A small multi-label image tagger, trained from scratch.
Training: muon at rate 0.0049, batches of 64.
Data: trained on simulated grey scan slices of phantoms with and without marks, 245000 training examples.
Rows from block 4 of a small multi-label image tagger, named by matrix and row number. Rows with one number within an expert belong to one neuron, the router's apart. Each number is 128 + 32 x the weight over its row's rms, rounded and kept within 0 to 255. All counts start at 0. Numbers have three digits each.
Before each expert's rows are labels from the 100 images, of 14976, where the router gives the expert most weight on average: "top examples" is what is common among them. Only what is clearly more common there than usual is listed. The data: simulated grey scan slices of phantoms with and without marks.
# router: router (model.blocks.4.mlp.router.weight, 4x160, trained with AdamW), inputs 0-159
# up: expert up (model.blocks.4.mlp.up, 4x80x160), inputs 0-159
# down: expert down (model.blocks.4.mlp.down, 4x160x80, transposed), outputs 0-159

# expert 1
top examples: low contrast; streaks; belly
router.1:138139129116131109172122230073120117107098133133155092146114121139124145133199075127134103118108119138120105215092099150117133093119063135074169117169131147087103123136105115127156108131190103122160038095104134099129153126161117168109118151172179132139129114122188132179165191162114163134141178096113124139189150136098082146155138089113110166146163091074152076109106094144166157177101142137090053156144134112085087117109149132150152170086084133142144142203105143184147105099092154
up.0:155107212154105119127163112157093155101095078096120170135093098147120138131137071102161097104119163103147197144163143128097124087150178147167129101143140033117128134104082119118112102103161132096112137137135136129101065073109115124189090104108146094185105172148115171153110130168188100164154123132103135093125152094166127118170087092038154089131146115084110199090179152070096098144136079149137074138108137141158153087115147160087136140116176088161112179107113118118172111168140179
down.0:117099102108106157131130136096107126118147127156117172132118160079106139130084186183052130163108119110079130142109103126137190140075096104093170140104122132084166112098188135136071171143140135128194144104119136047134162110130110101120097111127111139157168168128132113118053172147167133102140151162138160091126128156129128149050152185095128131153159149163090109075107159148092191058163137134209112061120169098143120097082084119113214138140129143096113086121110155130070128104114087
up.1:151126101132137101118118139137117082128134103172127130190078178122086123093191146122110150150122096182179138164118134168137129170109109198158110127117119136102151085093170021115134136124132112125092137120069187129152132165099115106084055155078142103138184187081110138056150108114110147118089113154138100106120152102150121111135042108154124108117127118080179126159144131125094088158148077195072191182130127152164138121160078116086120116112163156113097171181170122100148158133107132
down.1:134155115126103167134148087157119103144145132064096154133119129159084118121102130131104140099105164121172142133146087133105103099169148208134150146135154126071159126169169108106114099220120153135108108124096145101101179134084126098122150089103150110047068130081145150121106100134221109157084130101094120143140139062131116151091073089098128073152139094089131138232127090132140115188101106114143130185135091133108142199167142142115162157116146137084141115150077065145097183161137087
up.2:170144107146130118100069185057141119149130164163075148109181135149126167110148130172088049169174111131126136158124100149104178124077133175087154091068140179138135099115151125099132179133148178103081081078128117096161132120117126134145150120124121189099206101101152143107153123129131148155087153160178059157121180175099061117167121140089083100081143186138173105167089092165131158146151124148110114119140107070116106145114073117136102105140143164160132113138145105125063129160108068
down.2:112119159129109134132106132127110101170135112144148099121160138120143077139093087071238147172100166121139142103133129125089148125227114128146085147157164108203119144177104165110122084102152160156147097074103120168104096188165097114064170177067204115088102174122079138191104122071068120106199123066093138147113116136114141162135166151126134107125186100140131126131163116144094089200103132160122151091151161117131113134102159158138100110125153139065144110141136120118103134141135132
up.3:150079184131109043058110089145119114070103141139134149141144138159144118125168076119111121131137128122105123183147094150120092152220151204100064100133202162085109142126121069087122079109101122127134118115137131126130165163123088174112154103137131158135147125171146132119168111101111088166122134151099107160104146104179127125133075093158144118099155149116178115128039133200143129209119125134110129160147144131136093207152105131093100096095141177076155202104113082147143145117138119
down.3:120122200133161101091115110156119073144112084174108144131118156141142146173085092133207133051175143153126159100119088136143076141155149142136078156124136126157148088144066088133097102172146110124171128158123101127134180130143160105159193100255093158084193185103121115123138076128108117146152125083059124120131088074111139152146077128168148143175141132113126150113149143191088121133116105065100117158109152124147135081162107101112126086150144136080135109140176103154121133142102150
up.4:165107121084123088177149153159117137117157052156132193205135144084130099071149117141144090149137127127172110141117143197093128147093103123100103109139098144137097145132105090081089128141197076191137111110143091048207101126188149165169181117094127101085137165152183151087103140126140077125152149138149142103174118153123190141108133158154092101162103117138119104099089108157107141132152139143101157062104122095154074154163103105188140124130059107146196101161106086142130114127123114
down.4:066163122143130190105158038183146090122129147176131118119059123133084123092163131115126141207101147107079112052146162146085205152099156071145100123165107140091086108169110172167106136115109163138106099098145123123113116163177095104159131120117116087194129112083138080087102080179095148124136119165078124126100103181124151117147171106134152158113116147151139137051062104124136106189169105137172107118135142132170092134137139077131065169120162128161113148132126160126086125149149138
up.5:130170167130122166126125125146111124107160138121118195140123131112087112131174101113134139143114054125091117115121101129065114155107123095119125159136079152126130116168114106110140142118095102148090158113176094123108149154095135107078126127244205145145154167131140117095123107115132021115145070141132181143152104141118128129146132132183099104120125151067145143210172148146151083136187147153177165141129141128120167103145063118128162037162129166165100207137091139089114082100082160
down.5:082113163126105142136091169109117103092126097183110104157156131148075115157143080091115142093197109138095163109108183137102046117100096090176151126134138090160189140163133080095125104109154118132131141110133092148149144093130130129227124188218151119094159187154027137132178096113155134117147107161155131143111144164133128197138170128141138138117110126119111193126155085135166128169168130118147155109108103096125081134109096114116194132139104094208073142098098085133157108129128102
up.6:100136136102139070090203072123133143138121163097140101153212105149101171095070116111149119149119161118144159132113084136113191173106169124101066094139093070167105124086112092149107192165131098148067128155142135144150118132133193150106123033137127073153133160151088130115160134141150118133163150119135147173108136082122151081109133094059144127104152088146106155181124158131091135073110133096149126105169176067163059128160132153111123102191166114119105074086121093129122158146170143
down.6:110162113160133139123185094159143060103111106168113103102140125139160133127143128113125119000183111107165111110138172117166191096135103113143124104139165094160146100110100145104139165123156119099100125107143148148107098102108152046185164102176139200198159088125108128131109160143179117116131132127114113136080099194126107071167101176112120073190142150089114136164130174098090066099161111112167117106150144100178151099097092103088093111114141129111099150108131107127218157122125133
up.7:120126104160185066111106191120120127152162161197140178103113168121088166123088111140130169158096097125111044048153137118132111110161103138102103129083118077186137168154159144115080145187161104146091125146175121118140164160139133080146140173145131147103164115119140100112128124176147090083125103131128161087146120163132129088113144180051169096193168111151159124122088112127125069064141070169154141136163137100106098077126126179112066145093150125096056106112096107104123169129156134
down.7:155121108126152116163168158149166095118128154146128142155083094150095191196128127107138125078128096136054115139134156079146104186115202112128164099122076137147208120131102100179159154121086085161093103161125148139066081138199126096126125149071137112102174137092132143089126090111117128101109125131169101139118108058131186171170112137162126150137129114137127085114129139117157140141066112098155147192130146145170083121146169202059141162130110066181103136108177150119155195123124112
up.8:090154164078064154095183068129182103078104182136148165150163185148125122097112118145132091122141134164118185185154147079093117139148082124158158170078160112113156167126126150055107120080132134083136121133113116102076103181096117164158154105168060146120154131136111085117086111181169103105130144151106103119114151097138110130075176107092174171151133169162100114189010136207163114129098146140090108120128114137131096159113131156117106111110128148122149105132098097139176157103110112
down.8:114111099153096147083134176159148125180122166090148167150073118112139153134134070129112117092188154180157190155143113112103063148089143123129179148098180137161072164132124164127109106159106111172146130160116124132142124144087077184124167141180124116092127140129128157101098107181106155093171163087101099107153117110123169110131142082143128085099156125164130114195081103150124165110147166083125142149155101139083158131116090168117062071110190107097225054143125105184099163091106159
up.9:022174167152154146107126095100112156101143150164109112129104101122133097111125090163130063139125175116187127165167107113075085102109184197198139127209131162167170096115114104150091140157145092141148160155158097091137192118106165127145133097104145160176173081148109165084142124124162127146126136143125123162081128132137135119160114142130118126115131168168049141092070060106133106075175133133141148170123128091117069110144105088147112135203143086117102073152149105104116134075115126
down.9:128147108138124134167128119138158146143116119118156147155117053135090143112170172108122176094096127081128113154101106109131093112102187112116153103108119139079123143144137110140139130159134216114094086152116104155112125165129157133114142098122144158057087083186183123091164135166126147105019108158117101169144099122134140140133143131071088066090117117144136084170093180108105097151161098115150126051192111134103084129123156142109127152139069171126192116114108163131163157115172249

# expert 3
top examples: limb; noisy
router.3:155067150155035048083140159184188179180185147122169148133120104127153135154139099144135125093157135150134171122098152125081116109139134077121107097017123161128102136108124153140039153108133112156078171118138106177143125149160112133125167099139111086140128092101145106100115157071135091181120176118140201127085144127130142108109163135114128187086126158145078129159155165151136163074141190147193157137093128129129120176136136110145124136149163077145161085119135122101118154139116086
up.0:128107150115161137093114115111133197086144079143126147152099123149100121054148129183151119156174149135141131165126167136196177151108147192158145149168045113124136158141132083033144107150156140149090123079099139081160097131059161097095130085088049064071093095166100130080125159107120074143184161130127133127177144193143138143163171159093150143166130139083145119159118114146114151190109087113130162160129095110129088130127152126100148172148125066159142102128126117112104111153134090
down.0:116146160162091086117141183101119148193097096190103091143121141135156107193107160142121140042079137103179104107182111067126161146122117109115133137115137101140115124105188163103128087148130151149090101203114119161109144100123056125166173142112116110113155109164056101204119120152136123152136139128109177090124108133118161126134148155098039099100148064117140135111062155106093136104135160108114110199154113108125105092131146104149139156172191089147197146123156138093097158125174080
up.1:110081101082147128122183171147162218113117112084150063155161185158149151149120122121167095109129121184074130168147094143167189151098085147142170109104076165171175091121184110140111163168121123155122156177179075111139129124123136106146088095119148161137139124131131158124177136137144133127107135118141132124193121147123122096094126106111075124096118106147065165131094193102085071142165093079162155143113139039099147097094174082152119133108170104119093109128114079077091177152106089
down.1:073182144186099185131109184123171189144139103100138108164139157132115159084097160152108139134175111128145163146132146109054097148105078123141124146134105099119104170144095051107090096175141097100165150154115107093132103125124100127215175121170159084114148128124095170158156076063092115125084112130121180133075108130129097168113143182107128048112164067124158134155141078159042089130089132136119100178100093120134156144091161169128161123122147083127124102150156147113164150166145154
up.2:095109124083146145137072118109202124090145126139091177123170137137135120139152114155118139103133157151129132130177081165105102097102141157168153113089132141091132146084146156119106075086164136141105091187108109089185152137188133123144204139117136120114119085095139160209104102168144157176129158116132156098155145119096114147150135086080194143089160153111056073139106124165181127150048140105113109098116106106128052146095156129174118100211121126125166110131065121095078134151112053
down.2:229148127146146145083123169108107121140104136164133157140110099115145105183059188125167088124158106153104179147108105094134127127118149180087051164141109161112110136128128157153175111147151128135148124102134144144090086080089147105140168139103120086128109180160099118093141147128100070170078153187151125154150074108137155203114097136100151085125160123109146141179127143189167085146046122132149139200075120150135120107176095116132106151123090126070108115149186101149134101133089052
up.3:125137134095140135097073018201147109185167145138103111144104132116166061105240174158115176109218172118141155086179121152117109159113115118128119159100183109096060132146127166159073140118118083143123138114142047159107105133146170142139111153140096140165163142089103091109111121115150115158105156127134131137139125087117137134135128100162158162141119114126079138125112152167155155110119137191102153143168086142100125098132117090095137088101101095134154164092067160063111141167156091
down.3:173133143133155100112174181103163103144119133101108129097147021142161159126081153167129120134112115104125052157181150120121157139051149106107141113127139185120184177109137140158156118046080123073133129114134150108170129202126149107180165078106141139063126189163145121146096114134153131124144126141082172102132103067133093143119159106039127118110066152106181114071149148140134148120109161143193105111094113144156186089125143136175156142111131178084110146115144097119159120101104129
up.4:084111129186142089121150099151118104142147144133113156166076173105108088154090155176093066150206160132147148084122173128077132196117111141155104114129090064149094133079114105142146139053112076130149138191130168128090086101144167165091129134120105163157143068113129096158133112190112131159092138101182135181071128172108134124141154087124192123125170071125183188091128108145103183124127123140109134119106141185105174120110096122107077090076179112101105128108104138105136170152087141
down.4:135150091132162162094161182096138159146095105137194155139140051133179121110089144166119147140116090167089176116115141165083162125112136129093141184130190133106072174123148134115150076135165164177143134126106082107125128151112107066162153144159130099064166136144054133094111123100119116106172090084120121128157141133148132109123109110195098063100083097109141113084106192032105162190151127125112145168136146125108176131079163152105121096136110123136142106198151072139072123150164153
up.5:120155108080096169102148136099164118115121136107105130190110100119101121044113076119104179150119180085126129137089161148135098210142079087130110104146108053085171136173110115090105073150170124090131123193089115108117157141138144102155140076209133186109118127140118135190123107146158114149156111150139187124108139196133119151201136145138126129119112182210140076168092124172113110090102151139137116059125108126114111157101087146151091174148170128062142150130133153134113112178110118
down.5:149106092116165171193159135151119134178137050132120126112120106112110119169114108134170116125096170165132128100131090167097181068104072200133166166183068181143154218161133142113114161083097108165127102090132143075132111134189119146096135108135120148144149148104122165094082132178056152191075124159135131109126100123126124181086145125156136141159147070117059139135121135135143125146108053118124121140134154110142114118092149073164102139102182105114183102169088101138127176161181128
up.6:079099134159163164159205120128132135074134110126108049166113189194139090102093117123164179181149131154162103144173163124166061109104123123129128175093106120137084103115150111093107048105133125128108132156099083118114084158135194113099111058160102126104106174173158164118163136098138154146145134144121163079128094129145128121150099108150142117151106193112084091080137137173065126123117159090159144151150120117112156196076179067139115153142166128125144162108109065174124122119139190
down.6:188184109124130092140112033084088134088133083147122118118114179130057133141121138089127138079155107130071153170116164117069152130146111082117141125203107131197112117132100113144194169094079167118084098109136151164098135123160102116120109137088183202177191137131069104152093085123132132168133135151115135115167145199121137153148117128071124179100103108131178107148103083147070126104119141139113102112162102134179161075165111075108122140121133146175129139105143097130091149114168175
up.7:107123137121141126157114107126123154105148119089197164134148146120146125134115166135183152129131125186102135163058159133150097120099183152111159093201103085182133103152166120103068136138118118121142110089122122070113131163128134144103133137113106090087135141122127077132094124112115148149143140153120147131160141141065198096135110114091175167162075135146110105099080121141159133146189113040142139076116151155179170120169155095047115082155118228049108171082150096136167136102099068
down.7:112142125118112128100106102123119110133101128067141115121201151127155157136113096128167124117112157093110060109155160118065108152185153199094133106138082155124176143088132142106127130105134110123192078094142060091127139128130158102164129034149105124145136073184167127164133161171167140084106108180140141092100112152113152080124220054128142128126171179150095128165112182082228102125153095110127107123169148173113091132103140107106115139129123116116136172114127048133133148135102161
up.8:084109115120165091135139112175050108148127112153098155124132154128107089127177159121094138111142136108131132142111188162137165127139096128090143117153127105116124118133109158139101123130112191108187125180164150126124078087049157069118081233095118138122143223127122085181135079128121102101126087168123085033141082089148115182124146123173152081160157089129147130192116077110070151152163113131162168165140127162106120094185100097144074123134124101137137165134113127158157127101135157
down.8:175145076127173093103121150167109122093116132115104093131116180126143117161191157124103093142136146122148118131134131132171079142146120135107023092126155135104142040073151167156205141135105185169154155114100163103099107121073122118123073217110178121070178115127116124175127126149137116172078126107081136127130135140115140181118136025146146118148098136127166117142132163135064205111129083135099137137197151115085175111134119103107123094114133090084124143119140124119174172145116138
up.9:118124143054111152080065156143157126151127159153109076135109211112073149110179183144139117104146057128148130149114156116135105114084137064122193126125074134092126088164173165128149114077080140115132099081161113214143181146142149092147085158074152140113165138143185079138119130106117120102157137126099112090153167110135164138083153095152155161171121178144092105082101114108117123196138096106145133201171091132087137113144057150125141150088103143126154151093186131113156129136146160
down.9:159128154125164134082159157170129162160136129122170110114123125112152098126117114091106128091087105107144075133148135108109063087145134155121079132095111120157124091192086052157191088129113145168163092121107102082167050168135121170049150184090161081201144185156152139105148128068159146122140114120112147125095136031115138103115116138153144105168115158135139165170093131159094143108122129115133148101074106202107127204113144098121084098132117096137112147077086172125140155109164172

# expert 0
top examples: streaks; limb; low contrast
router.0:102156119098148151126122087129176072144135115130055139069081160088150124064156064126112152080119136100134091103108173123148205176125143156165224186165140170170122071118091140131103149131143115128098131172127149161148157143109187098088107164092100097209176080145130159128142103112150144132200115129095152132140117117145129087126152125106155116184124128183139130091121049085125109122086156105141101133100060130081074110088125090115124101137142135162177111113132173132122144122125093
up.0:128117109164157156146088154095162098122106128163146111078105135150129075161143114125171157175059100169092123129172122110120107127118150185115148144166166204128093128142132151066139117114211165092119095077076111122117135178110137109057144136096131178163122155122105015075140140127111097120105092097135090199092139136137143122111128141183164162061139136159139122116140090154145109167131073095178127171152135132131186132151138124059081108088103116123079084137159130165128135084109145
down.0:151169108175077117154159069055133114151154179094167069157146141133115139129090168130147103126145125074154123148105132175140200122142087148134084122105100141144130173109123105126119150078098119145128109110145118118130204152078139135108078108046127082092076108103176175098082185024139152134120122117144166133122167138125150062126128121124108099158136165101149145159138145193146135117071150146105088138145131116157115168092139086134159192154187133075148110082148085123106114164160080
up.1:125119146145141135102104059111061140112106041105154093136140127112106133171108134094163101130127192106108111154115164169099188179067125137124159119108135084110111153101175106138142161130118169142046147130143099133103104110105179074153108076127113110171182134152106128115086102098094053161106161103133113147107179132127091120102153119089186096152169101122084144171196176149150166117149130157187128171176154089115159100157105156154070081129175123107135136167160098085134163153122190
down.1:119128115102086090170161160109110179181114201166119078114114124149116131061178125112159147130124126196141163138147091154164137179124118077152136127063170117101147114146132110132129180175103077122147146101159105161131181110148139129145144111129102114148141099037068154141098123118175108130158168126156131121157118133138163068123160076156107166106172120142119174082089116080096030107214108064111114119152181121129156091079124187126120152117114111141162118166143129140094104077104150
up.2:125134105106102148154173119159140141070141109132110121137137135152168094058176059132059175142127152162112122101143134132137140149139146144107130149078106049111134141095106086160185096150130055122127138165140107151122154152165113137182140119129088159105165022103111186107106102099172141129140133140159169116113107164113121170127158142118096108136141153117146015117136170125129151186111143132078118111188090102162078118134114139150131205079118169083101161124198142129143075082134106
down.2:028126193154093061107131120093132134106123162108124146151078128107159116168127106116185141220140119152079151100143157171159158106106164141153164112148137139088141158133123179095114130183130166160113171077114183112103152144111123083092098096129112143099115157163079148185165078154093074142162102134135110122113164136117132108118145143117161139116101135115094118219133188150142128100149166091167124065102126135129208179120114151099115147132077113104173103079142125122045091146125121
up.3:110132117138070069155163109083178162159121103048151113109067169140089094065082128137120116125152134125175161135135082118124132170142101195138105149104148152184161130175140094141079115149179096156111143129119117139120144109122168156145104054186139113133098171091097105103103136067101127102146128161091156132131138153116128160138126128151120125015167117104131166113165069183086162193125160108145129094120075115099112131107198125053135149142129135104154118122191116168081124159141112
down.3:193135127122177102118120103106162137124140150157126146117188181138175129168145069133145112113118119150080141153170102088194143149163136109134146141146115129110118106136130131157110117135160128118101123088162154125146160072192151121088121037065016129097168131132190118107124148140094106146178138124122066128193093110120215129143147133114128119119124150134084092115162120091179176068142149126076158090149100149192074112100092119106124196110141080143127109121091167146139189146122134
up.4:157113128121128079082109112172146121129120125101106188096129120139162128149081166177150175146134104173082112082134115077097158169167180132117095104102157142148151158131104164150054224104110151132091135140119106106126110171108116130137202135142148112138155139180117076138144120082128159109082160109091103151109113135133134150128101140164160145152101126154112161104208180085029077149185101162149140133165118209110161095149124089068112158096120097134077127062124112112137148142149074
down.4:103173146175134187116135112126073106110115109113125091153145161117096130101147145112103128191129137142102109147125129132195110168141155120156116147146144115159085180124166088115100101137088172134047124079124099195109112176134144156100144127131119164184142092001144093175101135128109118155173126102154114108125170086131127136155147160151113116102099176108149112190083093174080142039116036137170119114127119090160118125113132179118124065149147172109163139126178095136106103125162167
up.5:165100072085089134115176127099109144122160116136124096149130141153200093086102160122118118143155129128166078122140136091134183166140136117152178129171190105162110169131091131141147135124143055123048114113157129074099063173085129165110106063145117074094065131163097123099180156124095153137162154181063086139109136128173175112129116194122150109183144116107160138159096206138124104124097085139093083148090105148179167172166148115087143127088106122105113090109116154119143122104153079
down.5:179112154131190105108139113177099087155115080090100080130126141141152159119166108126112131101095150106075100081115135163055132106135124115107110117137151109119119086108177116105096132163137140185119069139144135110143084158095183049125139137159166083084150119154128086141080118086095140119116155111165100186118169098108074169131148129195156104155121143103117175089225132135088136124157156137106134111174153080134098094143158160045117131101163075121195183129145104111090129168074151
up.6:107038099188098135129133074168072098104139107122134100154143129154148129184091185132070045121139121115147153170132118117081133176113126104147131091146150122138165104102182103127139173159110158181175150148155088155056187117146131153116087137148078143085105072150076117158132130149142099122091135119088103135072125110090125168044149102134155125074142098129143175139172136121112137089126130141164166189186128137115145085187143165123136158116119151077087101084090110091138184136122126
down.6:134117104095157122139057103156121136093131156099096131146098161167122128136142124106151095129090179150181177114140093164182157178160146128122126092073197129120132136130109075096158155119133103149084150073133115159111131159131125140114074087222061112111167132134090173113123126167132164171138106147123135164089185156124111164161140199081146096162146095111151123055108090134089172148102096094151130104097123176082096176161145150079066147114173137049089110105160101114163129110115167
up.7:183164170186110119124104096120103130102120098119152136148138123102117122145135079113090076176122147128159111107128132096127110121052088170196076136107131113085140120131125123141131075126222105134183111179115115110067167106119128161133057077125105107141155117181149124141158140147137135115078119116092122081115097132156174091185070103112140120049086128156132122119087155169195130203159146144095129163194124155093154163170149134097127147106115076192151094095191104146148120165122128
down.7:121150149101124102135094184052147137093129151169089133138151036142116124154130180112124114080083071104187166093135069162162085094127118123182082115180134096130148064157148125103161105092108155173143153119124180090168226112111105081168072139108096150097171116097113165060170103138122093138087105135123137142143129170137130136132113156161145131129134101146142095191171137102146111120113156172144125133149143147081097101111120171131156120164057173121094153174125144117097056118101149
up.8:127085135116092073130044131103171133147132117103145153069134172118062136087130151173078099146136193136130099089096093141122106112143155156167139144130210109081132097150146135131116089178042148112153097163097115109091114091113094139141124099103154122179141147111127121139086117166100141133107154194156100120180158167150099148144073145131096179118156129149176096112157091215151145121107156141147027153153149069121166098114116116131158092141157157166123136155092047112119127127134096
down.8:193130117204164125102116180126108150081146086124153107125102148120081104093087147115122127168101158133095124146145125086141112119094108144102158106163147117117193168123161146137089123180144124062126170078094127132083104080142068166176105138140093193160124146141104099140154099184113121099153136070095128121111146164124098143169157171108109109078036117157149068106152169140104131179086141141137118146078087179119120166140096150157063181135104130090082146166136091209161140130166115
up.9:186095179139173087169102145133097153143141114156061102107109096171135157124120089163188073109124098141108176162122124123094133107125118135177089058119147135140118172076129195154169158181103052087116115149153061173125139098136108104139169079150143152138111098187159143115133167182129074095126158074138150105106133124095130150094191107111103100087189172119130099125098142132073098079128117127114123090141157036117064088172167090121158120140118102150168133105140105117138104143142119
down.9:138144151134133198172185124124141191145156179203146183101105083101083145120122119070143112133125141130134118157065123150154098108122068101121168102107112115123165136169104101224098094167124130127105131137144103121124124144160142113131161168178086149091119150116194145131133073157057165128120145107145130165153093120128144116151081161143127093177109078161124096135131105061091114138110197118143084155135150122148117127093094169089115048125157104087140112107116233104163084110155128

# expert 2
top examples: streaks; chest
router.2:057115126121179159169181120148102114125143143159117137162135145137135114125128183144106173106144156175115114102179164120104147157143116100156091104114123108116101130062084120108097171114082169134121179154165088126039078142108145118140132111087192152170112164126062122091151085090108095135110116167086109168062074124143155147112153096129216094142121187124148150120190151080087105093188123213167136125159131150143145104162142109092121114120191141081086086091118157113134146129146125
up.0:109095068123115198151109089152065126070177190115143077154156158165124105154198131170132106118151188133124113166102140168125143154111090111147058110104104097051102122120113114126105144179063087112146132079171130153072158088128163142131101150152170121143177110028072137160121136122143112158159121140096112107145145153165170161106130186074140124165146134136130121111120093104160112097140124114170099104209157121161080091087103146105100134101126182119101129078138147123110163156150112
down.0:148130105171101100073122193097176132153125096130152179168154082114130217112140142107101123157133121146132153138131078074111117075147097134139184141164093120115073185117096124102148086041134122122115098063160107091154150099099103159152134125124137145162112070156146106119175151178121156159102120177209176103102117150148088119117068143096121132147142099129184116059193107198138155119112126166175123110100141127089113138048157121135152090123097124129153154120107111157113059111106145
up.1:117171110124072102107153078101084104119125118157146154162116104163168072099093150123162115131145111148156101134114120139127170185105188149105141164089139161126099151090143099118125166039125092139080164114119161179116118167139175175140106099160130068198146125121098116074077127125130124142189113143087125118095137115143122093132131102103197145120103141110133174174128157147126106074177119103203174096019180082172121162112150133133126106161159063136166108099146089142134099153093100
down.1:158192109174127173109160071109181147128123120085119107181124110123114083095156152074142138127121118101080139139115123157117133117169111052190091181097077117147090142125030176131121145187113190155147120152118125137119110121117029154138097177106131097124147091163115147136125212102140105137133127104097105146127133157126115126140160123123141159105137123129116114144065079124104076129094133150104123114124119119106097175150158136120109152129146193161103173183117166102101101101136252
up.2:209194132115155100157079102076126110142102178118108058134119141145130123098129179171105101122122109095083135092104150154168150169130137153169210154127124137133156132098185148146121124085152099091120130124133157143085190148061093134141131126162121085137127077099130149100159080093088187156105150133131170135096173156134131146155102065106130097113086116115096141092170121085107139072091148142121113075179115107149103125194192123075129162186122117160105159102209110106116131126149066
down.2:134152178188149070131106115202138107112117039179086113120075173160120062150119140172132136173121136156141164154105114117132101093140138091137065159090148082154170176099078101163178164106144122146142088112163103139128117141177164159177113136098115153112138064141061121109097109107168131149117126176154075087165147193115122159133141131067129160130078151113149099167092164100127117168110115105087131103153113163138085108127102077194132083117162128115087118104159066146095106102123163
up.3:090162179128135040139127162150155107146121138179145157156152173050095121159095159121145102123122184155078090185162130141200122157184103113087075104137104134102091084099159108121124156116100154141110078158099132101171133102105100145142173150090066197156106078159127104160077089166091178151098175129122154169144140139208097132100125101100078158110170120153124148184072115138113184163107115170089095070147124131081120089160103145133104118120105086127141114116120138131122113162109135
down.3:125075165162115135144144113098182088111118105070151111127124059113137160140065098134167162086112131077155139117161172146193111108057160105147146101131162065071114113137168213106139109143144142217152131119124122106142116121130114076099124168182158161141014155187117141135106128129145118098109164149150129136113111098135126153091152124099087124117126098104153135104135131111132180058173183116117155115153136155128138193129148097093166137146139123152116145155072172081075085112174119
up.4:146116127070076148158075120134140112142123073080095169123114221125086183128108113151137180184128118124104140141151156165123226200183113145110143119150086094112143152128121138103120129095137127115116103115073117163145113159124117098122058142081134086132108060087124152157142123130108171166120152141182074072140117157137087116121170146157103149073109171140118123194189179100099092112140087137160166087144115144126141177156078160124117140153149120158133134092064097085178095118142094
down.4:108089082152117149204081137178092156100130138125142076133212135121130145175173120105133141091138132107146145133128079106095184138115114110111210133144138129124156133141196170105168143169143109116122124178119131165109156152095129240095159165130135164058165045132138137134079120121157113120054127140155116152207129107135165130123063100124088079128096083098133095092135095087165158163118116130102144151117116135109077166157130177093094131114135136125176124136118075131101157132177134
up.5:156096122124153157081145146212172142181168154112126155108110079093140119152141164146084164096156129159114094128134104132090166120165130115160140101135075173123161172095111046108144059100124133175126132100091113098121085168152082128160122096149162128130192150150103103190111060112144164187096150094165121168098136168138121120158181117115143119104117128133073135093107079140103128094062134168135141190134097064125117178098118158136135126123063159064156100088125082096184142141155101
down.5:137157075160089096165110079125113149176133146052146081135148099120146118092076127110121133117135123111092156135131153180108103186158117057131195079117101083207112115091169162123123110134111121127101066127160168139136125094184106105078097122068070142069151141145145154142140110186106154099193091124112108150084149140110150161089153159189114147187150124157123088158092184049171118118076118118153129130109129168144138179097146122084154101109119103105163120127091166144180130138129092
up.6:051098087084153150085120121146058187067145138071121145166171162097125134148164106123113112142121106123185175145185156145166166181143132110146118080116105065117092094123143094104175081146061124150172156131188095106063085141129156172150141161141183075090160179098077116151075129106150073107163157147125102159137145148097123171160124144117150132166151157138161116126131161136059084140116105165157098101154134148168115100124128142158126100104168138083084160115178102117124097086147108
down.6:176101118125113102176102203085153171127124120124132115146088079134105144136115108121185132087137115145170098132092122152154153143197082130075125120132094134129113132204138091142095105097140076093123122063136129147193135125136100090125204090144157142176149109078133127066142209101108142139127098112181105116134123168137116141094110141061074165134188121143129110098155148140195064160116137092101131103079149163107136118173142130140151128111057056133205133143140145132152060116131154
up.7:188096160134033043108088132133121120136131151139155109154096130162110142136116129096160164174174134150126115159123104133247102116188180161116107101063150128078134122153131071122092104149122102122073102097076142129105144102120141144090076160148141071186176133129159138148158109125127172129073124127162098143135165121106128170088054146148140118154128089099148200152139153137061101152152108152133160134147149127160175135097145111137115142078073160107103158110173095141147126141070139
down.7:151107196148081066094099120153118150175151114151116200143135145130136084092170099107117119072120142093132130128157077140193075132170164132111011106100111122125133124165122060155177127169166131178125114152136122195086139130130155055159123166152153148137202165097109156154133084111165102150102086093082182133152114139115165143160111095130110053138129084129103119121117070100105112190132149122114152157162121122159102119102114072139114131152128125147147156070128088117145161116106080
up.8:221169134079121137154088130105097149115138128181166097122150165185123158117125106187134137151084094145088131090085142099128186129132131177145113093121086108066172145152113127105195085103058058112114168100103153150138093148166176101152133144075112179129177122141183178168184082115141102161084139157133152097161096126102115120119102078096076143085103173156062127128145109117136134077135080152195122142105135159145153140130139086129154136131150191118117085142098111088148097160130127
down.8:155154050117112169141141091078102095185105168062133055115120148147101092115134144174042115089077121147126087152087116102147174094127067140170135163155116155099144192146120161124096115205155142134159100151157143144165147113126085145143070154131130155109147173193139096122085099105123116113138128165115055094114111167124160160123123153182107104130165173112146112152149165097103139167188156166153125154178117116103155133123051131146060145136098135093179115156120146123169125168140149
up.9:194122126175134160117147058133121076144110154057156130156126166097137113141146086134094089117156162119091128202155131181028106115095100192111207131105135129140146146128146109120168118126124120137115159165135109138125113098095145178137166120102143120076135172139164107136131143183130151090077101111119182137163156121067109072111108127100162097073137169162141128058071140053188128165115165151109125128135124161129125126165087127101096100180145126154093137094076178147103147170083151
down.9:134157140215170096066167112177118142186113143171139160164180106095103132109120095169129112111138095132093102073176151139119180083158137107135070216128141148129144099149157092142123100116107134101117091104117101116178131136139147174178142080170133136111181118115146156127137144134113112093071165075117121180123151142156128096148123102133198136124118120129134086140094078092130057208119141112111165178138120102076159058116167096084111110105150139121073060111147123118132066094127160